From a checkpoint of a small image classifier: widths [96, 192, 384, 768].
Rows from block 5, named by matrix and row number. Each number is 50 + 10 x the weight over its row's rms, rounded and kept within 0 to 99. All counts start at 0. After the name is the row's rms in percent of the matrix's.
# conv: 3x3 conv (model.blocks.5.conv.weight, 384x384x3x3), inputs 0-10, a 3x3 kernel for each
conv.220 098:59 54 60 41 47 54 36 49 63 48 68 55 17 63 55 51 51 44 26 33 58 57 60 60 48 67 66 45 54 65 45 51 63 43 44 53 44 53 44 54 36 53 64 54 52 33 52 53 39 59 61 54 53 57 55 45 39 53 69 51 46 58 57 45 35 45 49 52 41 51 73 64 61 34 33 70 41 34 66 59 49 39 45 51 48 38 47 59 37 56 50 63 56 45 62 62 38 49 47
conv.221 096:42 57 63 49 55 74 54 57 54 45 64 61 52 58 42 62 44 22 50 52 63 62 58 49 56 56 45 51 60 48 63 58 38 59 56 47 64 43 41 42 51 61 44 53 78 57 41 39 45 58 45 35 54 41 59 57 52 44 57 52 54 44 62 38 44 52 44 54 56 54 59 49 68 67 41 54 47 40 41 59 58 55 51 53 27 58 65 43 43 62 69 59 45 60 56 36 58 43 42
conv.222 100:63 39 51 48 49 59 48 46 59 43 28 67 54 46 67 60 71 43 52 45 58 57 54 60 57 55 73 57 49 49 55 51 52 43 42 41 62 57 53 49 64 47 57 61 39 60 47 42 60 45 14 65 46 45 66 51 52 53 31 54 50 47 55 53 58 59 62 66 58 57 47 62 40 71 55 65 55 47 53 51 52 38 37 40 54 41 53 39 43 66 58 55 62 60 60 55 63 40 44
conv.223 097:50 63 50 51 65 24 43 47 50 49 60 48 33 55 61 36 34 71 59 50 33 63 50 42 51 61 48 45 48 41 53 60 44 55 50 48 54 42 62 62 36 44 68 46 32 64 56 29 52 55 38 41 39 41 44 50 64 60 53 65 61 58 51 44 38 52 52 48 55 58 45 67 58 47 69 47 46 47 34 52 45 53 54 51 63 48 55 70 57 49 57 54 31 41 53 49 34 39 48
conv.224 131:59 59 57 62 59 55 64 53 66 63 60 55 48 59 56 56 49 63 49 56 67 58 60 66 57 65 45 57 55 58 52 51 53 53 56 57 59 70 62 55 59 59 60 62 56 57 57 68 61 50 61 62 62 45 50 52 58 58 54 50 56 57 52 46 54 47 56 63 53 54 53 64 50 59 55 53 51 55 59 54 50 54 65 53 66 61 57 58 53 62 62 69 62 46 69 48 52 70 57
conv.225 122:53 54 53 63 54 49 65 41 67 59 56 65 55 59 63 56 50 42 35 53 62 58 57 57 72 59 62 57 56 57 53 49 59 55 57 61 67 69 60 54 72 67 55 61 60 48 57 60 50 68 63 53 59 49 53 51 58 55 55 49 58 72 64 48 52 56 49 59 57 51 49 69 59 56 56 50 51 49 58 71 53 50 57 56 66 64 43 55 64 57 56 70 65 57 64 55 52 59 48
conv.226 099:65 60 58 60 59 58 50 41 55 53 75 74 52 67 64 46 42 33 56 54 39 47 42 56 71 56 58 61 72 66 55 52 55 56 43 42 44 42 50 54 40 48 43 57 50 40 64 50 38 69 67 58 53 58 53 47 51 57 49 39 58 56 46 64 65 33 53 60 39 70 70 60 52 62 62 51 51 55 47 51 55 73 68 54 59 68 48 51 62 60 57 59 48 50 54 49 49 49 55
conv.227 097:42 52 51 29 20 56 39 32 40 32 52 45 31 35 51 55 43 64 21 55 54 44 46 55 47 63 54 48 33 30 42 39 40 49 44 36 62 53 60 57 56 53 57 57 59 59 66 58 62 39 61 63 43 44 34 38 52 45 36 43 50 66 62 47 49 30 44 54 36 54 50 49 61 38 60 63 40 37 54 46 31 55 50 57 37 53 50 43 47 57 50 39 58 54 41 57 67 62 58
conv.228 079:51 37 64 43 49 54 54 48 57 51 58 56 58 57 55 50 48 52 53 66 49 52 63 58 53 69 57 99 99 93 98 99 98 94 94 88 46 35 52 30 54 44 46 53 44 63 64 69 66 65 63 55 64 54 52 60 56 56 45 50 53 58 51 50 62 64 60 48 59 58 60 68 46 50 58 51 58 53 48 59 50 52 54 47 60 55 66 53 58 61 44 59 59 61 51 59 41 66 53
conv.229 098:53 29 48 38 48 59 47 61 76 37 43 65 53 70 47 41 41 14 64 47 49 40 48 63 59 55 72 53 49 46 44 41 41 39 40 36 33 57 49 52 40 50 57 54 44 62 56 53 60 56 52 47 51 54 64 41 48 52 43 49 50 59 60 58 50 48 54 57 51 45 37 47 67 52 31 49 35 48 35 40 60 57 54 55 60 51 50 57 48 47 55 36 38 43 63 69 42 35 43
conv.230 097:60 71 35 52 57 47 55 67 31 50 56 67 76 42 56 65 55 73 21 52 44 37 46 45 69 42 61 47 51 48 51 52 43 51 50 41 41 57 60 72 39 35 60 43 42 47 57 48 51 59 45 57 47 61 84 40 29 51 30 57 26 34 64 37 45 53 40 57 48 39 54 37 68 52 55 69 49 43 39 39 37 56 44 40 34 40 49 34 52 48 43 53 61 23 55 64 43 37 38
conv.231 143:52 50 56 63 62 54 59 52 63 56 63 52 49 59 46 56 55 52 55 60 72 59 58 63 64 63 57 59 52 52 53 48 50 54 54 57 55 62 64 57 67 63 64 58 58 50 57 64 56 63 63 61 60 62 55 52 56 56 57 54 55 64 58 48 56 53 53 65 54 61 54 57 57 60 62 57 55 61 58 56 55 56 68 55 65 61 55 53 58 59 50 62 56 51 71 48 60 70 57
conv.232 118:52 52 69 63 58 55 57 47 59 54 54 56 55 53 45 54 63 59 50 65 64 66 64 56 58 56 41 62 61 63 54 51 53 48 53 61 66 62 54 57 73 61 50 64 59 43 51 59 59 56 75 66 62 52 62 47 52 59 63 49 55 61 46 53 55 54 57 55 47 61 60 68 48 50 60 54 62 50 56 63 45 54 67 64 56 53 59 49 47 56 52 59 56 53 63 54 65 70 53
conv.233 088:32 36 57 64 57 53 55 56 47 59 60 45 47 49 41 31 54 60 54 62 44 74 55 41 61 42 57 50 52 52 58 58 55 65 63 52 59 55 60 47 54 47 54 46 53 43 50 46 57 66 51 53 65 58 51 48 58 55 42 62 41 44 50 63 54 43 57 56 55 51 48 46 55 32 33 50 59 58 35 53 51 53 43 38 52 44 44 52 51 49 27 30 50 28 25 67 51 49 62
conv.234 095:55 41 51 57 56 38 55 63 52 47 70 66 44 40 61 54 65 53 53 49 41 56 44 45 49 36 69 54 46 38 43 42 38 45 40 37 45 58 47 42 52 52 48 46 48 35 41 34 49 50 58 74 50 63 61 53 41 54 58 73 22 50 42 37 57 50 49 57 54 59 71 63 43 45 36 68 58 45 61 54 63 58 38 28 46 31 64 50 55 50 33 44 45 66 64 51 28 64 51
conv.235 097:60 57 47 61 57 53 68 41 44 52 54 58 56 43 51 56 36 36 43 52 59 41 44 52 52 59 62 72 76 73 61 63 68 59 66 66 44 63 48 70 67 65 54 67 63 67 55 65 48 51 57 48 48 55 44 50 43 49 69 48 64 55 57 62 31 59 56 52 56 58 47 46 44 48 47 49 48 26 62 54 54 65 60 50 67 64 56 33 26 38 66 61 44 39 40 53 35 41 37
conv.236 096:55 45 62 29 58 34 32 40 62 54 57 69 52 66 62 40 34 50 48 52 29 59 47 48 62 65 54 49 48 28 48 53 34 49 43 35 51 64 63 55 46 60 67 67 64 65 42 29 63 48 37 53 51 38 36 36 54 41 39 56 55 60 61 51 40 42 57 65 32 53 50 42 56 37 48 42 34 35 40 44 31 33 62 48 37 54 45 70 57 50 61 58 54 47 60 65 53 44 44
conv.237 096:29 47 56 31 53 51 57 51 61 31 43 45 37 42 53 52 63 45 54 45 63 63 48 35 40 43 61 47 43 34 59 52 53 54 49 47 50 56 51 43 52 44 45 64 48 44 42 50 42 56 47 62 60 39 46 53 64 43 45 47 43 50 47 61 34 49 56 32 74 42 29 36 47 42 55 45 33 66 54 50 46 65 55 48 41 38 43 31 65 50 50 36 40 55 61 70 55 45 37
conv.238 099:37 65 48 64 77 52 75 58 62 55 48 55 48 48 48 28 36 46 64 53 43 48 28 48 65 50 49 51 50 54 48 50 58 51 56 59 55 65 60 56 62 58 56 40 31 43 51 60 51 35 56 52 47 51 29 47 46 47 58 38 44 69 34 47 49 49 65 53 43 59 29 59 30 60 64 24 48 49 43 50 51 32 51 40 34 58 53 41 40 50 49 55 62 50 46 55 48 44 71
conv.239 096:50 47 63 57 33 53 63 68 55 40 19 47 72 59 35 54 64 40 49 43 65 41 43 49 66 50 48 48 43 46 43 34 41 35 37 42 47 52 46 27 62 57 41 34 71 54 29 58 53 43 40 45 35 44 45 38 62 37 39 55 51 43 60 39 45 38 42 52 32 49 55 51 57 48 55 51 55 57 35 38 58 43 54 46 32 58 54 44 57 58 48 45 52 64 58 53 50 60 40
conv.240 093:46 35 57 51 62 63 41 58 47 51 46 46 57 37 45 77 55 50 49 52 57 51 53 62 56 67 50 58 60 64 58 60 65 54 58 55 57 44 50 57 55 49 63 63 66 45 57 46 42 42 63 48 56 57 59 60 49 66 65 40 37 48 39 40 54 49 32 53 71 47 53 52 42 45 54 64 52 52 63 42 31 54 54 46 48 46 57 46 35 50 70 48 52 58 33 61 69 42 62
conv.241 095:75 55 56 62 56 50 58 63 57 69 53 40 55 47 36 57 63 54 64 50 40 61 49 38 65 63 50 51 57 58 52 53 59 48 54 56 39 69 48 24 51 34 52 54 57 64 56 52 56 43 47 63 62 43 63 52 62 64 58 60 64 47 39 42 23 59 47 55 50 45 49 21 60 59 37 62 49 49 46 44 51 44 46 56 57 44 45 55 43 48 47 45 40 38 36 32 53 63 46
conv.242 097:37 23 37 27 59 57 54 51 46 53 60 52 55 53 32 49 54 40 51 53 52 47 39 65 47 41 52 50 51 47 48 48 46 49 46 45 59 59 46 63 44 40 52 33 52 49 32 58 55 33 53 46 41 57 26 49 59 51 48 63 52 46 51 72 59 41 61 54 41 57 55 48 37 68 53 44 64 49 49 56 63 36 49 54 34 60 53 39 40 60 50 57 55 53 57 33 46 49 53
conv.243 097:50 36 46 53 51 60 39 33 51 44 59 66 56 69 57 46 67 53 61 61 53 47 42 61 38 38 56 56 50 54 54 50 49 49 46 44 40 48 57 49 57 44 54 58 29 30 43 72 47 33 57 55 48 57 61 47 48 42 36 52 45 53 45 40 54 28 32 52 34 46 61 60 65 57 46 66 37 36 50 40 41 56 30 38 51 33 46 58 41 44 58 49 51 54 69 48 44 60 31
conv.244 079:31 31 36 42 54 46 46 54 54 58 55 49 60 58 47 43 42 41 32 53 54 56 54 48 48 54 58 59 69 67 58 71 73 60 73 75 55 52 45 46 52 49 39 39 45 54 54 50 69 57 53 57 56 70 48 50 48 54 51 54 61 60 60 43 51 51 50 67 52 48 51 53 52 56 60 52 62 66 45 57 62 41 45 41 54 50 48 50 53 62 52 60 69 55 59 48 53 64 58
conv.245 121:45 51 48 63 57 61 62 52 66 55 68 61 49 61 54 58 62 49 46 63 68 63 65 59 68 54 53 54 54 52 54 52 51 52 56 56 64 53 64 63 57 61 54 54 58 45 55 54 51 58 60 62 58 59 59 53 56 58 52 44 50 59 46 47 62 44 65 60 56 58 55 61 55 53 54 54 63 58 58 60 43 54 65 54 59 58 59 49 53 65 52 68 63 52 68 50 59 69 52
conv.246 100:52 50 60 78 61 43 45 52 54 51 46 70 68 70 54 45 61 37 36 35 44 75 52 70 46 59 66 49 47 40 50 51 44 44 47 57 48 44 36 51 53 51 55 44 61 48 53 40 61 46 50 45 48 60 31 45 36 36 42 51 51 47 46 37 42 54 51 58 44 42 56 42 64 48 32 50 50 48 44 33 55 35 52 46 60 57 57 59 54 56 32 43 63 47 43 39 38 44 59
conv.247 097:55 43 50 57 40 56 61 50 57 44 47 45 41 46 47 40 55 36 49 55 57 47 47 48 44 52 61 46 47 48 53 48 49 45 49 48 46 54 59 38 68 48 36 51 44 33 46 60 39 60 69 36 38 56 69 71 46 66 33 53 46 54 37 48 56 46 62 58 53 57 37 59 64 65 49 57 63 57 49 50 60 63 56 49 69 50 49 55 49 37 47 55 65 38 52 54 50 62 50
conv.248 095:66 45 53 27 23 41 47 41 68 49 57 46 37 47 32 51 45 51 50 42 68 39 51 61 56 54 25 42 46 57 44 54 56 44 54 56 60 49 51 51 61 49 66 46 51 62 50 49 44 52 57 64 62 51 54 60 63 42 48 40 50 34 47 55 39 56 59 50 54 44 43 53 55 42 46 50 42 46 38 56 54 50 44 36 42 50 53 41 60 67 37 46 50 50 59 53 52 60 47
conv.249 094:40 53 68 46 56 60 35 35 52 42 39 42 30 54 38 46 52 45 62 59 39 53 40 43 43 47 70 46 43 49 46 44 53 51 42 44 51 52 44 33 49 57 48 60 62 50 47 34 52 62 39 53 58 36 68 33 47 55 37 72 56 42 65 56 61 45 43 49 34 34 53 62 46 54 48 60 59 57 43 25 68 50 39 58 41 41 45 36 39 56 39 47 48 50 46 59 49 54 45
conv.250 089:52 54 63 51 53 55 58 54 47 59 41 57 57 43 65 43 49 56 62 57 51 58 60 42 51 44 50 47 56 54 55 63 59 54 57 54 40 51 54 44 56 47 65 61 43 45 28 44 48 37 43 46 42 57 48 56 58 56 49 70 35 55 45 62 55 37 48 51 53 44 60 55 62 62 55 46 59 61 60 55 60 48 48 50 54 58 51 54 56 49 57 50 40 58 51 51 51 52 54
conv.251 094:67 70 48 58 54 61 57 58 53 54 53 42 34 46 56 55 49 48 43 55 54 61 52 42 41 40 53 49 46 53 52 45 45 54 45 44 69 50 48 60 25 51 53 45 54 54 51 58 50 55 52 56 50 52 49 73 65 44 40 36 37 49 48 46 33 56 53 56 61 26 45 52 54 49 45 47 46 58 45 42 39 35 33 42 35 57 59 54 59 49 33 49 74 50 53 60 58 49 43
conv.252 091:39 40 54 54 60 57 66 65 52 57 51 52 53 48 53 54 59 48 55 57 48 56 52 44 56 56 51 51 52 56 56 56 56 62 57 51 43 48 53 45 55 64 35 45 57 58 65 50 57 60 58 45 61 71 62 50 52 52 52 53 52 47 53 54 56 49 53 51 53 54 48 58 61 56 52 44 60 53 58 53 55 47 40 40 48 54 58 56 58 60 56 59 50 53 61 60 36 66 59
conv.253 099:54 76 50 46 54 72 58 52 47 54 45 50 45 60 58 56 48 46 64 54 27 47 49 50 47 45 55 54 46 50 46 52 64 53 50 55 59 54 42 65 40 36 42 55 55 35 39 44 41 35 54 34 54 56 43 27 52 54 63 38 48 58 56 55 55 35 53 45 59 37 54 52 49 44 43 48 30 38 36 59 50 52 41 46 42 61 57 44 57 76 48 56 35 61 37 36 69 25 40
conv.254 101:52 46 57 56 50 60 70 54 56 56 53 54 60 41 55 43 50 65 55 58 52 57 72 53 53 43 40 67 57 65 63 57 57 53 54 55 50 65 59 48 52 43 48 67 62 52 54 60 54 59 57 55 56 49 48 65 49 54 42 43 46 56 41 46 57 53 62 52 51 54 49 58 66 55 64 68 62 63 57 54 58 57 78 56 52 58 51 60 53 61 56 48 62 52 59 65 61 64 51
conv.255 097:47 39 58 22 37 43 28 38 59 67 52 38 30 34 65 49 58 56 44 68 50 45 58 41 31 42 64 45 57 56 51 53 55 46 45 48 43 40 70 51 26 57 57 50 53 53 59 53 30 49 67 46 37 48 64 61 39 68 63 41 63 50 38 52 61 29 51 47 58 54 39 62 37 63 40 48 44 52 57 32 44 61 53 52 66 56 46 56 61 59 65 61 47 76 56 69 66 46 39
conv.256 097:38 50 58 71 53 52 66 49 40 45 47 52 54 28 31 35 46 51 42 48 49 44 48 36 68 54 57 42 38 29 41 39 29 40 43 42 35 39 50 28 48 53 38 39 48 51 44 41 44 64 54 53 52 47 41 71 56 57 48 70 52 32 33 37 42 48 46 53 50 53 60 59 25 50 70 24 60 57 56 59 40 41 37 35 58 26 21 62 44 33 42 22 44 49 50 63 44 49 67
conv.257 091:44 47 56 36 53 66 52 55 45 54 59 49 29 48 63 38 70 52 38 54 61 63 59 51 49 57 65 47 54 61 55 56 68 61 61 65 70 49 44 50 35 43 41 48 56 29 52 59 51 64 62 66 57 53 71 54 34 39 45 45 52 62 65 41 45 55 36 57 53 38 62 51 63 36 32 48 39 49 59 55 63 53 38 54 41 40 51 62 55 48 24 57 57 53 63 51 35 44 32
conv.258 099:54 55 47 50 38 41 54 44 43 51 45 57 50 58 69 35 32 14 58 39 45 50 44 47 40 58 64 44 48 50 47 53 51 48 51 46 55 43 31 39 35 54 45 48 56 61 48 44 53 52 65 47 55 60 49 62 46 70 50 41 52 54 46 45 53 55 43 38 38 55 45 49 44 47 55 50 63 41 65 48 40 55 50 55 64 38 52 56 58 36 51 50 44 29 52 59 42 51 56
conv.259 081:68 60 53 60 54 64 50 57 72 48 43 55 61 54 51 71 54 50 52 42 45 46 32 52 57 46 48 50 50 49 50 48 52 50 49 51 45 61 62 50 55 63 60 46 38 52 54 42 49 45 53 49 48 69 71 53 59 42 42 47 57 70 56 49 44 42 62 47 55 58 51 57 52 54 51 70 45 58 47 39 55 65 56 55 55 57 65 57 59 62 38 65 68 58 43 44 72 62 54
conv.260 095:52 57 49 41 46 44 56 49 34 51 53 32 48 36 49 64 39 55 34 27 43 54 45 40 64 48 45 43 48 48 35 39 44 40 41 47 54 54 41 51 51 37 57 42 47 49 49 54 37 45 56 46 66 46 31 61 56 28 42 53 44 38 48 61 40 38 57 38 32 57 49 63 41 43 46 51 58 57 55 67 50 47 54 66 45 41 67 39 55 59 63 57 49 50 40 52 53 48 67
conv.261 080:45 81 65 58 60 55 65 63 49 47 52 45 52 47 54 55 52 51 55 52 52 58 50 46 51 47 64 59 67 68 69 68 65 65 66 67 59 38 57 59 44 35 64 53 47 45 43 51 55 49 42 58 49 51 51 44 57 44 49 44 52 51 56 54 61 38 47 66 42 33 49 53 42 55 54 46 56 54 34 49 53 54 64 47 49 48 50 57 60 48 51 52 51 52 48 60 39 51 59
conv.262 097:56 58 63 58 56 58 50 49 54 48 57 63 56 49 33 53 52 38 66 71 48 35 71 45 29 48 57 63 59 53 51 57 58 48 52 59 40 46 58 57 51 59 44 67 62 31 55 58 42 54 52 43 51 41 58 36 44 36 39 46 59 46 50 45 54 54 61 43 58 45 50 47 45 47 51 36 20 26 51 45 46 68 40 57 64 43 61 55 32 45 16 31 46 31 41 42 45 61 63
conv.263 096:56 33 67 54 55 57 53 49 47 50 50 42 59 55 51 58 34 57 47 52 41 64 54 44 58 68 55 56 59 58 51 52 57 62 55 59 43 64 47 32 51 54 44 43 54 38 39 59 39 55 61 66 60 41 33 39 35 58 64 55 52 56 56 57 38 58 71 48 45 69 52 47 54 52 54 54 62 69 60 71 57 53 30 46 56 39 49 49 60 56 44 37 57 41 36 54 52 38 50
conv.264 075:61 65 53 57 62 58 58 63 47 60 63 38 54 51 43 46 47 54 52 56 42 50 56 52 44 61 62 54 45 48 52 54 58 55 56 62 41 63 63 53 57 64 61 49 65 34 54 44 52 48 50 48 45 41 57 54 52 64 61 64 46 54 60 46 63 61 51 60 46 56 48 46 39 56 62 40 58 54 39 46 57 48 40 38 57 59 46 60 58 45 48 72 63 56 45 52 49 56 53
conv.265 097:52 43 51 44 39 53 54 42 33 48 43 63 32 52 63 27 48 63 45 60 39 55 46 27 35 30 45 41 44 47 42 48 43 42 40 35 60 30 54 29 33 54 47 48 58 43 43 61 41 46 55 50 58 47 64 56 45 62 53 40 42 39 60 69 72 52 59 50 38 45 23 37 64 62 64 56 58 47 36 52 27 61 50 49 63 46 55 37 53 49 56 55 57 44 56 43 50 52 47
conv.266 100:62 46 23 60 51 46 48 46 43 62 65 48 39 60 57 50 44 41 53 58 45 48 46 47 30 54 51 59 63 61 52 55 52 49 43 46 56 38 45 36 44 53 47 52 76 43 35 42 49 60 44 37 64 43 57 64 40 63 53 57 36 47 48 39 43 58 53 48 39 68 66 38 57 65 60 54 60 34 58 47 35 56 64 46 54 61 43 62 52 37 51 49 32 48 42 45 46 36 53
conv.267 099:55 45 45 40 47 61 51 36 40 52 52 28 44 53 47 55 28 44 49 40 54 45 48 53 36 63 48 47 48 47 44 43 40 41 44 44 43 38 52 54 48 61 33 54 52 46 53 57 44 52 58 72 53 42 32 40 63 62 57 31 60 58 40 62 61 49 62 51 40 40 37 58 40 40 48 42 54 53 58 55 45 54 39 42 62 59 48 67 67 35 46 67 40 29 54 50 40 44 32
conv.268 099:42 44 30 55 66 46 53 57 47 65 39 35 59 32 62 52 62 65 54 49 50 44 32 48 56 36 70 59 66 62 55 57 58 60 59 51 44 51 54 35 48 57 29 46 58 48 62 42 52 59 46 50 37 46 42 42 49 42 41 51 51 46 45 51 42 64 55 35 51 50 42 50 47 46 45 35 60 62 48 61 48 31 42 56 46 53 41 54 53 37 32 55 48 45 39 62 51 47 44
conv.269 119:50 50 58 54 46 50 68 55 67 56 53 49 46 54 53 59 59 61 64 56 61 49 59 62 47 49 50 58 58 61 55 58 59 56 61 64 60 69 58 63 56 59 58 53 52 49 50 57 58 58 66 63 55 56 60 53 44 53 63 47 61 51 52 49 60 54 57 66 45 51 50 57 61 55 65 53 47 47 61 48 50 48 61 49 55 51 67 54 45 66 57 65 57 57 70 39 48 62 58
conv.270 098:50 47 57 45 32 23 52 47 46 45 62 67 61 53 60 47 49 48 46 62 49 41 62 60 35 55 43 56 54 58 53 52 58 48 55 61 36 40 49 54 54 52 39 50 35 48 66 43 47 48 41 47 53 57 48 42 56 32 55 72 39 46 32 52 26 60 45 36 54 62 54 57 51 38 51 46 52 55 51 56 68 52 54 60 32 49 60 45 27 49 24 46 46 51 36 50 52 35 53
conv.271 097:48 55 50 44 56 44 53 63 52 48 36 36 56 60 58 52 35 59 51 47 48 50 42 46 40 55 48 42 47 50 40 46 52 39 51 61 43 55 46 57 45 27 48 48 44 61 72 49 57 56 54 54 42 58 61 48 56 49 53 54 47 50 39 54 23 72 50 59 47 72 65 55 65 60 69 55 46 52 59 62 49 40 55 52 48 55 55 49 48 50 35 59 43 44 42 47 43 40 63
conv.272 095:46 59 37 53 56 56 66 59 46 37 46 55 47 41 62 55 54 56 55 59 51 54 60 38 62 59 41 56 50 42 43 44 42 39 43 41 62 62 55 67 50 58 63 38 60 48 33 53 36 62 50 55 58 61 57 65 57 40 58 53 47 47 39 46 46 70 44 49 59 33 48 53 59 49 29 41 40 50 57 50 56 56 59 55 41 57 56 52 52 50 35 48 62 47 71 70 47 51 43
conv.273 095:15 39 38 47 63 46 55 71 53 66 45 44 70 35 37 55 30 46 43 47 51 33 49 49 37 55 38 55 58 43 52 53 40 56 56 47 46 58 62 46 37 65 36 37 64 53 59 46 22 56 50 31 48 48 36 39 62 53 54 48 57 59 66 46 43 45 57 49 53 55 58 52 57 39 42 47 50 66 53 74 63 47 37 54 52 51 54 51 62 55 53 44 40 43 45 38 72 51 49
conv.274 095:49 40 61 60 49 45 61 45 46 57 69 60 53 50 59 45 38 51 54 54 55 42 64 71 36 54 36 56 43 32 61 53 42 53 55 55 19 60 44 41 62 56 58 56 54 38 62 50 38 53 58 45 40 56 47 37 50 45 52 56 58 65 47 49 30 61 49 37 49 41 65 61 54 47 57 35 34 54 60 50 45 57 54 55 40 41 47 55 36 38 51 20 30 48 31 48 42 39 71
conv.275 080:52 45 54 54 58 56 43 46 53 45 44 52 47 53 56 65 59 46 57 49 57 64 60 58 37 49 49 15 16 27 11 13 21 22 17 23 44 48 46 57 51 53 62 45 62 53 70 63 52 40 61 51 54 54 43 44 49 70 51 49 45 52 65 62 64 49 55 59 70 52 52 55 51 48 45 52 57 54 63 46 52 40 60 57 49 58 57 37 53 54 60 53 45 36 41 48 49 49 58
conv.276 097:50 36 55 54 25 48 51 42 39 57 55 54 28 44 73 39 56 63 66 66 50 64 46 23 61 33 51 51 58 57 57 54 53 56 51 50 59 45 40 57 55 59 52 48 54 45 48 55 46 48 53 58 43 41 50 42 48 46 34 54 42 42 68 52 53 38 51 46 56 49 39 40 36 35 47 26 33 42 43 58 67 58 53 43 57 52 47 43 53 30 65 58 54 41 52 34 70 68 34
conv.277 113:61 60 54 53 50 49 47 56 74 54 62 37 38 56 50 63 57 49 49 61 68 54 57 49 53 65 51 57 52 51 48 43 43 47 43 53 41 66 68 47 67 67 64 64 51 52 55 70 56 49 50 67 55 49 70 61 47 55 51 28 50 52 62 52 60 50 45 74 52 48 64 48 53 56 66 48 58 54 41 47 54 61 59 48 64 56 48 54 60 69 48 61 53 56 64 54 56 53 49
conv.278 096:29 39 57 65 46 45 37 60 58 58 54 49 52 62 34 56 49 50 61 45 30 48 39 53 58 70 42 58 41 44 53 46 40 35 42 42 41 59 71 25 49 60 52 45 41 51 42 45 51 55 55 40 64 55 41 38 58 42 45 48 46 38 40 39 56 46 50 57 58 35 25 49 55 52 47 47 41 37 47 34 64 43 58 61 42 44 61 34 27 61 38 39 38 56 74 48 44 64 54
conv.279 099:53 59 61 57 33 52 47 58 56 66 60 45 64 53 53 36 72 48 47 50 45 40 67 56 56 55 52 46 48 50 40 36 50 40 40 52 34 49 30 43 71 59 28 53 67 62 51 53 37 58 46 34 64 54 56 56 51 64 62 52 58 45 45 57 37 53 51 34 39 62 25 29 34 51 35 45 48 48 62 59 62 58 56 56 45 56 49 59 24 41 62 62 28 64 35 27 37 55 49
conv.280 098:59 54 55 55 45 60 41 52 52 42 69 52 46 54 47 41 33 59 24 41 33 19 67 35 37 52 59 53 57 52 50 48 51 46 54 51 41 59 58 51 57 52 46 58 53 71 33 64 16 52 58 54 58 37 45 56 36 65 48 46 48 49 53 39 48 58 45 54 43 50 67 57 51 55 43 49 55 54 51 53 71 62 52 47 65 53 43 43 39 42 51 55 52 31 49 63 36 48 51
conv.281 097:49 57 50 57 50 51 50 57 37 36 39 55 57 56 62 35 49 48 48 53 49 53 38 37 60 48 46 36 36 36 46 48 43 48 38 45 55 72 51 47 54 56 61 37 51 43 53 50 69 57 34 67 50 42 68 57 58 55 43 42 34 52 48 54 45 48 49 58 53 43 52 38 50 55 47 51 66 45 40 36 42 59 54 40 54 60 54 66 66 49 48 41 53 46 61 43 30 59 35
conv.282 097:49 62 70 36 40 43 41 50 52 46 53 51 62 52 52 49 40 59 52 55 53 34 47 50 57 61 53 52 49 41 49 47 31 48 52 44 34 31 30 56 60 47 61 60 39 50 39 34 50 48 50 54 39 47 38 65 59 36 46 57 55 59 65 54 39 47 38 41 37 59 57 40 56 53 45 61 53 47 35 55 50 50 55 57 41 26 56 43 45 57 42 46 47 56 57 48 57 55 47
conv.283 111:51 58 51 55 70 60 61 48 54 61 59 51 50 54 43 61 55 37 54 57 67 50 55 59 65 60 52 59 66 66 52 54 60 58 54 57 51 60 60 54 62 58 52 56 57 54 52 71 54 53 69 67 55 66 50 52 49 57 64 48 43 47 54 54 56 40 52 58 39 62 60 57 47 44 53 70 59 61 63 61 55 59 56 38 61 53 56 55 53 69 56 61 57 54 65 54 62 63 49
conv.284 096:48 57 67 57 49 71 37 18 56 67 62 30 40 35 54 52 38 42 47 56 60 47 44 49 59 57 34 39 51 63 45 51 56 48 60 57 56 51 59 57 46 51 59 65 47 44 43 50 49 59 52 41 29 41 46 40 56 61 59 57 42 55 70 44 65 37 58 44 49 44 29 65 48 44 56 38 40 49 60 44 44 42 43 55 47 42 74 69 33 53 46 54 45 61 40 34 40 25 47
conv.285 096:50 46 59 56 50 36 51 53 60 40 25 52 49 45 65 37 30 57 44 69 46 54 36 38 41 50 35 51 57 44 50 60 46 55 52 42 43 52 36 52 43 39 61 58 60 60 40 36 62 42 44 50 54 44 50 43 46 42 52 44 51 33 47 38 45 56 74 45 55 60 51 41 53 44 61 38 52 44 49 51 33 50 65 47 53 54 46 70 70 64 60 52 53 67 62 69 52 46 48
conv.286 132:48 56 46 69 62 61 63 57 65 58 52 58 47 56 53 61 58 49 53 50 64 57 52 56 64 62 52 64 56 56 53 51 53 51 52 56 56 60 57 56 56 51 55 63 59 47 50 70 54 64 66 60 62 48 55 53 56 49 62 55 52 53 52 54 53 50 58 56 48 57 63 61 53 57 65 55 59 66 49 61 56 51 68 55 62 67 58 57 60 61 57 57 58 54 63 53 64 65 54
conv.287 088:53 56 62 55 69 54 34 35 44 66 56 28 67 49 48 51 45 54 33 48 57 50 55 45 47 46 47 39 34 31 34 29 27 25 25 35 45 62 59 56 43 57 67 32 49 51 58 56 43 48 54 51 39 48 37 51 44 69 64 50 37 49 38 38 42 56 34 61 58 50 64 42 50 43 39 49 53 67 69 41 52 45 44 43 56 40 32 60 73 48 65 58 58 41 62 38 55 71 43
conv.288 096:51 26 39 49 41 47 33 41 45 47 49 52 48 65 68 55 70 65 58 44 56 51 47 50 34 46 61 66 60 47 59 57 54 53 55 50 58 54 48 56 49 38 50 49 37 66 43 59 53 50 38 61 46 41 38 24 39 52 67 50 50 62 42 35 41 48 44 51 53 52 54 50 65 64 55 64 42 54 51 31 21 27 38 52 30 22 48 37 24 40 54 47 62 50 55 50 45 37 47
conv.289 099:59 51 52 46 58 26 69 61 53 54 45 53 58 49 49 46 38 47 39 39 40 35 48 51 52 44 47 41 53 56 42 49 54 43 50 49 62 50 42 70 34 20 60 35 28 53 38 47 55 25 49 29 35 57 42 59 54 40 63 61 45 34 40 39 35 42 54 52 45 50 58 37 58 55 48 32 69 62 44 62 28 55 52 24 44 51 51 32 37 49 49 48 43 56 52 59 56 40 38